config.yaml
model: "image classifier"
dataset: "rendered dice on a table"
horizontal_flip: true
translate: 0.12
hidden_act: "relu"
kernel_size: 7
widths: [256]
loss: "cross_entropy"
optimizer: "normuon"
learning_rate: 0.016
momentum: 0.9
epochs: 24.9
Rows from block 10, named by matrix and row number. Each number is 500 + 50 x the weight over its row's rms, rounded and kept within 0 to 999. All counts start at 0. Numbers have three digits each. After the name is the row's rms in percent of the matrix's.
# pw: pointwise conv (model.blocks.10.pw.weight, 256x256x1x1), inputs 86-171
pw.178 105:571547509499524486520558476527556521539448490438519484526479526448449485477558519506544531477476534495542473509517516472513352529520537562470503485540454567348557503392498537421581531471559490522498470593497536433476497483467508495510468529460464550487442403
pw.179 116:468435487422498504494573524507528516480484430488568493527478499430568460508526481529484538519530539558482540495417571457539498547493524454457457582441493479499506502615443536511476596494483432489581456494519473536585518391509522545466561502467488511423488400
pw.180 107:527565424470450459497481481501456579557518489498541496525505527583524587409502467409536592534563550455674526427493442432516457509441435441492569518432503488554493578453524492468520504451454530488509406450429481437488614416418499507494491473597568510487438560
pw.181 107:485525517601508528494521420446497496541540541612489568515504474546535463489501496531531581524520541413493588483561578477456545504453532492576466455477531598426473534541509520466467364558424481484436466592528460496465473559433483539497483448496511453442537441
pw.182 114:507478529515531435500507589491499488552485547471474460543493472613472526561502421493544508478494477461516484469482426506503512596503481428474496702440458459513466478442473646487508430472557440480452462549514551540502495462478463514545596466473438517603568507
pw.183 096:502445584458495382477495513562543441597560510474525559572465463429434538538512514443521532542543449431528493518432520482571495466540508479488450402534494425584486551536415435448584659525544469479500511536571490524488560496511537485513495480503492583462486531
pw.184 087:532542548419526449524524626414449514492472567491440593554457509503619527464512504482484488437488518528567517590532578518531507473472482517457508553485519576489426489452590506439496514578518460544581581468522468488433440388475561505571566510464493496491467544
pw.185 101:518510588492486428493467469520477490492509513548452469470530538586433544528456502471540533584510496504505542653438453448490499530445488438558543545514454506473443506503578436439471505540514532556558491463473455456626416545512519490514503454497385544578413465
pw.186 088:520519536482438506472470381534548447391568596434473499515475423611551609451549533488483511488536481505489453536409569545502537542552483498447430491538438492525508450379434576544502536503520437450482506570548516491550494475516516550539560415567472499485494542
pw.187 097:511468541452471593529538501401519454446469481485542504552395538568467599549546530514509471445475491504511435567582517490521583458495542471461570459477500579459596511527525465472487394500497569548488533468473399576536453540558483570405413503475597496491546539
pw.188 095:616572548467397523496482473448458486548577473480435494540586484525553517477521484484499436517491484460483530453541415432570492438488525566478538429441556520583490626331523397390485556509518579486534551388559487476538553482557470441479462546494456492510555600
pw.189 098:549492572500456477492529521498460421483502483497565475431532556457522547577527620549456553494575496483478519517547468473510534459503444518555480431445515458447500633480527479491486570485453420411490490527556562545508531497441481453553438568543501492473470488
pw.190 093:449500489554584514533499524475427556559450562503541465543450457418508539467471549491557455502465530537500510517455446570510545429663496381447516521494520517398525534549454516452490525465518443480464534433465455492444519536493459477618629471471473529541520464
pw.191 090:471549402468530427477493504487420512406485493413427524557512423480512481502490585547500484512566504597505556536438581463358501525543488479558462555526461469385549512532523473512463565432561403586514460558462568473522535471471479468517531467461450484537472466
pw.192 092:458504468515529574489506533437524448534451561459505507546484407478512525496389526518575543502524525479459482453495416529611442576471518494540510606484467526587547459486441420551556422455521459532519503441443484526476428578522412479439467452449473637516511456
pw.193 105:392461386443490531552505441422483523462539540500512573560630519556528497462444534548451503516581553449481526455530512465458495487514592522522480604509479583468455475490491484599421380470523520404577546438415406544489508547476529493508549518470505497427483584
pw.194 099:488559564492460525505550512403533481469432387508538415398505536559550515543521430481546530512519456556519523467451458536522472534530547505470585516441503434491442582526427498534516507512496491570504499529533491498594556462443527434519463531472454481410512497
pw.195 111:550463492495452412531521484521568483466558580444519477492491473510509487526456571423532484481462459513528453568519519446483448495624586542527491475463482490471517496457538443601454532471514499515535447615528511502553476553589501481474547481458503487535442513
pw.196 092:425495514486487447546475436527421506457487486459523482561486446614510491489421502542594544518505478493532466493449550497476517419524477591571462502462470542377551578460574492516487529469564498431408425463467481497539475580440505508495543498545418531479537507
pw.197 112:357441583504556514523554516391426515476532551503511499390479518491416480521558524444464536447519492508525543543559526547507612563561496447484557492473519479413503465498504515412556629458389444516381460475476577458516509421510441509486511528538467411515510491
pw.198 097:445555465482487508496446493602525438539499496563562457491435514448385528488528524488450587495544511442502472525561558505496455394496491537518514468508571465476593524376511573457565507465441552482554423487469419436410515468461546515537532577580485540488603527
pw.199 103:532466521469510531386435521587534494528462514421467598541572472527529462472481435517494537455442437462518470484536568484469492531572495652475443507426501525486481528549481587525497472513589496484546571483486426542507549588637473481496603488580441471528469483
pw.200 092:506478579485570496458582441504486540420510588452425517561466447523482516478451502518554554552521431523499434544564493472441483612476419452561377541538408513527441467451363553554446506555514478495599538604497459531508480463504541494524441410498458498488480603
pw.201 105:523449593535450491525533520447438509502484538561511518453530453592473566463557515474516490492566503584477534451427429492538478482466574469442419516482520473503564485494469499519501428500493471455500511656502477477549500624469442564657503494530539556581522512
pw.202 109:440424535469462475494511468490485440490453462536534463530482556550472556417481431450509491505541495492538627422514449533470454452514462553376465533564456552502482600546476529523465515562509506563488447419492481500593478413643508495553587554535505573495521488
pw.203 096:427409483528454500523558471420500572484490510479485532503496510460511494494492479482428521559488467497492555497597506503476524520534470461509514354558472531490576471542493531510559555425507601439540427516530621503434515395530491545485497535526537530423502497
pw.204 104:448514510491536516494488440485419511539488473540542435423398391451481466458566522502458515482607562469413465608560461511576467504611526471551514488495511430373427502487535628552487436508499539479492429492552485481538473479462501485522524525473423369423559490
pw.205 106:537447440533518574502509483557484493569552560446460477499608538471472523482535570495492553430511461444541590462430532481562461496456538421508497508454466567461515535558555512510534459477515544551452483515512527522506544458505459481483520370481512566498507491
pw.206 093:521514532476494536437586451464465536459524482483471490463466471488587452485481514493470534450498528429497436535482512506447554462400452542493441564473502523489453457504535475510494474380434573463433528496441488606501446486474477489442521605444483612460432539
pw.207 097:496479465501456566488518433483478471503618395472533411473453441537501587548481459499386442525520521515444513498487505487574429444534543454515564441546522501496434608513458416438495539557515497458474552433596578504468558514436546506423482543541463504472573567
pw.208 105:454486584545478571554493520514512555546500500448537552567519459532455481502543519475426402459472558482456584483523450440494374439454453447525603559516501521451408462486441509470574532463497541489597575419451475522534570365485567546440482572574554493530595481
pw.209 095:523540407486510444442516588602511482456498515597491486432562468458459378572545512538497329534511495537460454497476446476543481496484511511441497591531496454540590441482571564467513498446473456574507535519587537513553481475481515549528459517507513522515527551
pw.210 099:553515438398489514476483495511540509541553427445504551540426507509514552505513507464562469523399561511495526484421543506419579513505457493462463499470485468565484473522530527599495501545511439408535489610439463483495501478583540565467559599522428486432566489
pw.211 094:387595430496425531515438535466460540432567558402389497518533568535532501418476614479482556478520549539539451610571516552508534470499447479446507511480484572482438553582509514475558549451523470440448426528595524582521537458465492524486523494489494414454586469
pw.212 098:526469555560485547500441471576511580459479577515448558299456501564545462471444430503506535493522465462641545437555484428566488403643535470433509428496516486547478576378534512539486554560531468474489593513526462542532552439552592467505437531539474568495437588
pw.213 101:545546520432453466428481459542551527569504516472516446456548520442464503553486512514468593615514448438473566463493463605540491481575430572587557472504561492551484461481500500566580566476522523421479458567504513506424576510490506500514470441620462443509491530
pw.214 107:510417370469528507490489490489478485463497430454495506496462440385430487466446454441401446502544475550474553501550381455509544620493382576535487385499504451445541517441594523566469538562532425570486509532525419487517563397495517590509444476464469554530515485
pw.215 098:518432547455469529448511526509451497496480602463556530543576440481578516475508566500561431523484507504475450443485575475440543604432503506428447618577429505517453480441520488479405474488510531407535550485556453562476535508504548570472574562500527505470572510
pw.216 094:488531519543437484566509520524432397517522529477534478472524492526449525571548415454499558530493520467487539431492442427507526515450521461583570478545521481595517654470577510597482549632494484456410490496633437534507649410451498505436448423500526501460488466
pw.217 096:538505459513450547516418540501476541533542477417537502503453474528623489564635542498527517522520448500480536501510507551574512433462541510453457492494468500503525515505505488426491579422504515404497401502435462534438478462441503477508442483607611533530617594
pw.218 089:500563461517492475478548461427491586525579503605490429470438476452436572459520418536527521464423492455547456579537472520517510540427481520557548360430567637567507454523478387475611463531573492488476552458529507559428477472564500507432605480510490497534512558
pw.219 102:460445473521397430468540480530504566480470452442510477593472537502456445514495438497524470413426454479520528458449479442461480470452492546480405533472481497540465576459527496509434445488625527562512530537523566404552525537494539474419526522464520610583553497
pw.220 088:461510445537457526531460430492601469490657425545536494465515438466492504466429589547538571503469374459474533589400498539535479520503442562486548512479570580574494533456564639525527523498503383485493442510508430466432495461552463471500466551517445503511461575
pw.221 104:453444599553423458486482590508521530486514524498483446417534463467490485525517495521466393595402427549497433458497533471553534543532509532497587499570485407554561478511552429463518595467481514490536589518527532538410491540492489512486575495475504479483505474
pw.222 089:612502551525490539477527515484533496409513527522430471445498438538465560548333534536642573464588547475448433499536432449489452557501473618577531504504479525505479529486536516486476569457484450476515510446402443528526526592534413490450481481479529562489538572
pw.223 097:520513521477444515437464529518507559475570504503574452457432476437441591484498573519495535453443479431631524434472503554466416460444523484451411459490496484489423542442383478458444485569502514506477478508485509585584625430534598509396461471604462418478462482
pw.224 106:563572410578568501588600583405479444468486495518452577582469465477427486435539477473528509544513458579498463494526751457441521461578510539500451500550562484491494567521414501478505470572511494548436508526574442518512529503543482519405482483512516480534495484
pw.225 098:387498432451540500512504552521440516510494479544470443524564544559482413524537448519507517479512524491494527617439494434602471581548424540522405409603493456475449460584594583574504513507480505512504466470554481517519473478558462558530639461424495493506489444
pw.226 099:514423508512483478458504430476520606492422499552520486432480464474533536505506430531515488562529565419417534542502520398514489515536498545538606468541502550461607457584548533498513472515575549466469508506371500623480476431492439476480503548497503593543569538
pw.227 130:576493445484517476509584522521462476493510550491541509483418509483510476555531523454476476497449587522386544443488422488499547505400445524488482583474497424440469395427580539478507572525493506505493460499532540666477484519615506472540435475445486630463467475
pw.228 096:524480477519452483510490527443545468504510399521544540450392462589549613443487629566587572533517427542473487511435449476505438481508554563460491446462496559557573565588516597517559509494541445463431555426470530559549526510474489496507380576499491437489536541
pw.229 100:468510450502543525577493505528507519513487495494454576618411529543427500466537574505487518544488524459407597493476451547504568546472569571470460529409509517421515482420467468523517453549475408451488476478540528535437502564439527531348451415453463487508500490
pw.230 109:506478508481531489520467507544547479494529459522528478493462503444560531586433558478425557547431491452531444534502623536508520544406404412527440614628454426563544496530547496471563473557478517488395583496483461486505460501454568503508474448508502468471584557
pw.231 111:643480464525478509540544499531456523460438570547588455468479550458472577554503477515448483509492470581543505499469578500525481546469546566581413526479528520491431498518493502486640632469558536585486449599355540410508516541547508462577595487532504457437432497
pw.232 101:457494578509456539584521571438434497461478485600556503507508569517482493470458481486400427434493534475374505430481500505551489532503497361527446431500534479536488509435599486478536548435489534559408519557514505591444541433556496442460523500569521539483548456
pw.233 097:468534566521484533612554447525514514494455547569574499502433452433503571468482455563513429483554513426549473506446610523362480461531563506504355515345521441474498473458438521520541425477457557453469513593491520440543524509471479536565466399416521625477506381
pw.234 094:503449483452518455516447575464553503557509389494562520561455455529432452561463526470475527540533595515468514607560517499536446469556561536513513455538502580393501489431471550485493455519565487484583495533491487519431534484531532595465535405496503492518515562
pw.235 095:458490509624509547538550534556567450487382496421478497584502493473425591386455495412514489469541514563418514507571504507452632417547539507497479458482492532548554476378558569442409423413462517536534499500502469573464495445468435496495486579467477487554526555
pw.236 098:530515505487471513540395522446455428484549466588485524539536478500534554462436564510585592489434453497563423401422456572458451485448567572471457504499547482509579507436469549500493535454491518491519498500477457514461515464424513522503508472519455454422482563
pw.237 093:466413506430551512541504488525542573561459468581444551501510494455483497514490460582486477570503532553490501591475469588460573368476527498522501393513510512563515444581587507414553594463495474538452515503484627451465465474472567446510543653444576496562486513
pw.238 099:508535472488530483472632473482551495502508548510415491575438518481495498460483477496495563402346513523513592529487511451536412521519513450486519597583508524536475512538510492519458457600542500405488477482466438514525455517524586471561632547562485527544455515
pw.239 102:520460566390490553533565551472475454587466478503500506508541473502491504510469607498423487475564602461567508549409502494474475517365400541481615568524489548555479523465333446478519559487458509538547530501469568429493532477488425489493567493542438451505512548
pw.240 104:568472598538455442516472440578554514450523508522502536508447525498540470562508456443458533560513510448523513510557449516557467565541498508493487574492498549600454528493542483576508504432452545535425518608496435503521518470615506485485492513533396600569531479
pw.241 098:447542622579513491520515430531502492566531639541566497342434383407510519505489566450380495450472580512407458508500566470538504442552528483526517419433452448611504505513500455447412469489456520414436480524436403549493538440504553528494454358533531449526537463
pw.242 096:557501502544495527624501436483463508455509451435451433568506482468535516565505491488515435529466471516558503486540463534453503570559566513549527608463456503567493577462433581543505522483424589466490508507502490476568599455590515503448533494419474530444535557
pw.243 111:417518459520603540529459559526509573505521608458517528509516441439500546478490472516591496466529512481493440516550440485514527428562480455479502517511488465525485402366428446482455472564535526491506428503514516474473622443488502467523447570516578500470493514
pw.244 091:490572505531443521488449578505447487519522443501434386498615524508489418529473449526596502520521490497500628534456551533387508442540421444455601500493464572495513556535478510457442470570445509534426380455506482511570606383428541525469499508551499509495441509
pw.245 091:496510490487495624514502472447448526473597544573563570512550489556463466505519442489545534490590494444508449519522446587451481420580527590478484530443524533403551525440461591519493571429524495494431536485490532506493500519531469505515420479571458501328450478
pw.246 097:488459540586546479526527488536511543501522524505516463502455444519502429567465510470502501465470550519493589586463440563470558544549497473488523530552593463542552596477526495468466511502481639602529458431473486508529588536452551486447430564480482480490481512
pw.247 109:560484428519496485548591500558502438518455522554432512458550535493594506417508532504454379548480580495465534484468452555526481532449501517557526559602526426498459495524430475499578510537544532428418583539525429450476488490480497552440692560435445425426504538
pw.248 109:479491420574445460517544514562458535413538503440480509544411483402622594554498463495524572519464424543542443445470495486508468537487522511459529479483513561475439471476427466586522475510522434550390516521456485461478496452612495443475514540545602522487378534
pw.249 104:643618553611470472504703545490498533480490533526527549475496501456513526515487464522429534436490571514490428470496533434522489478426544431584487520465470458403517451464529441453444544452578427528550474392476508482513491487447484434472542426496470581544521532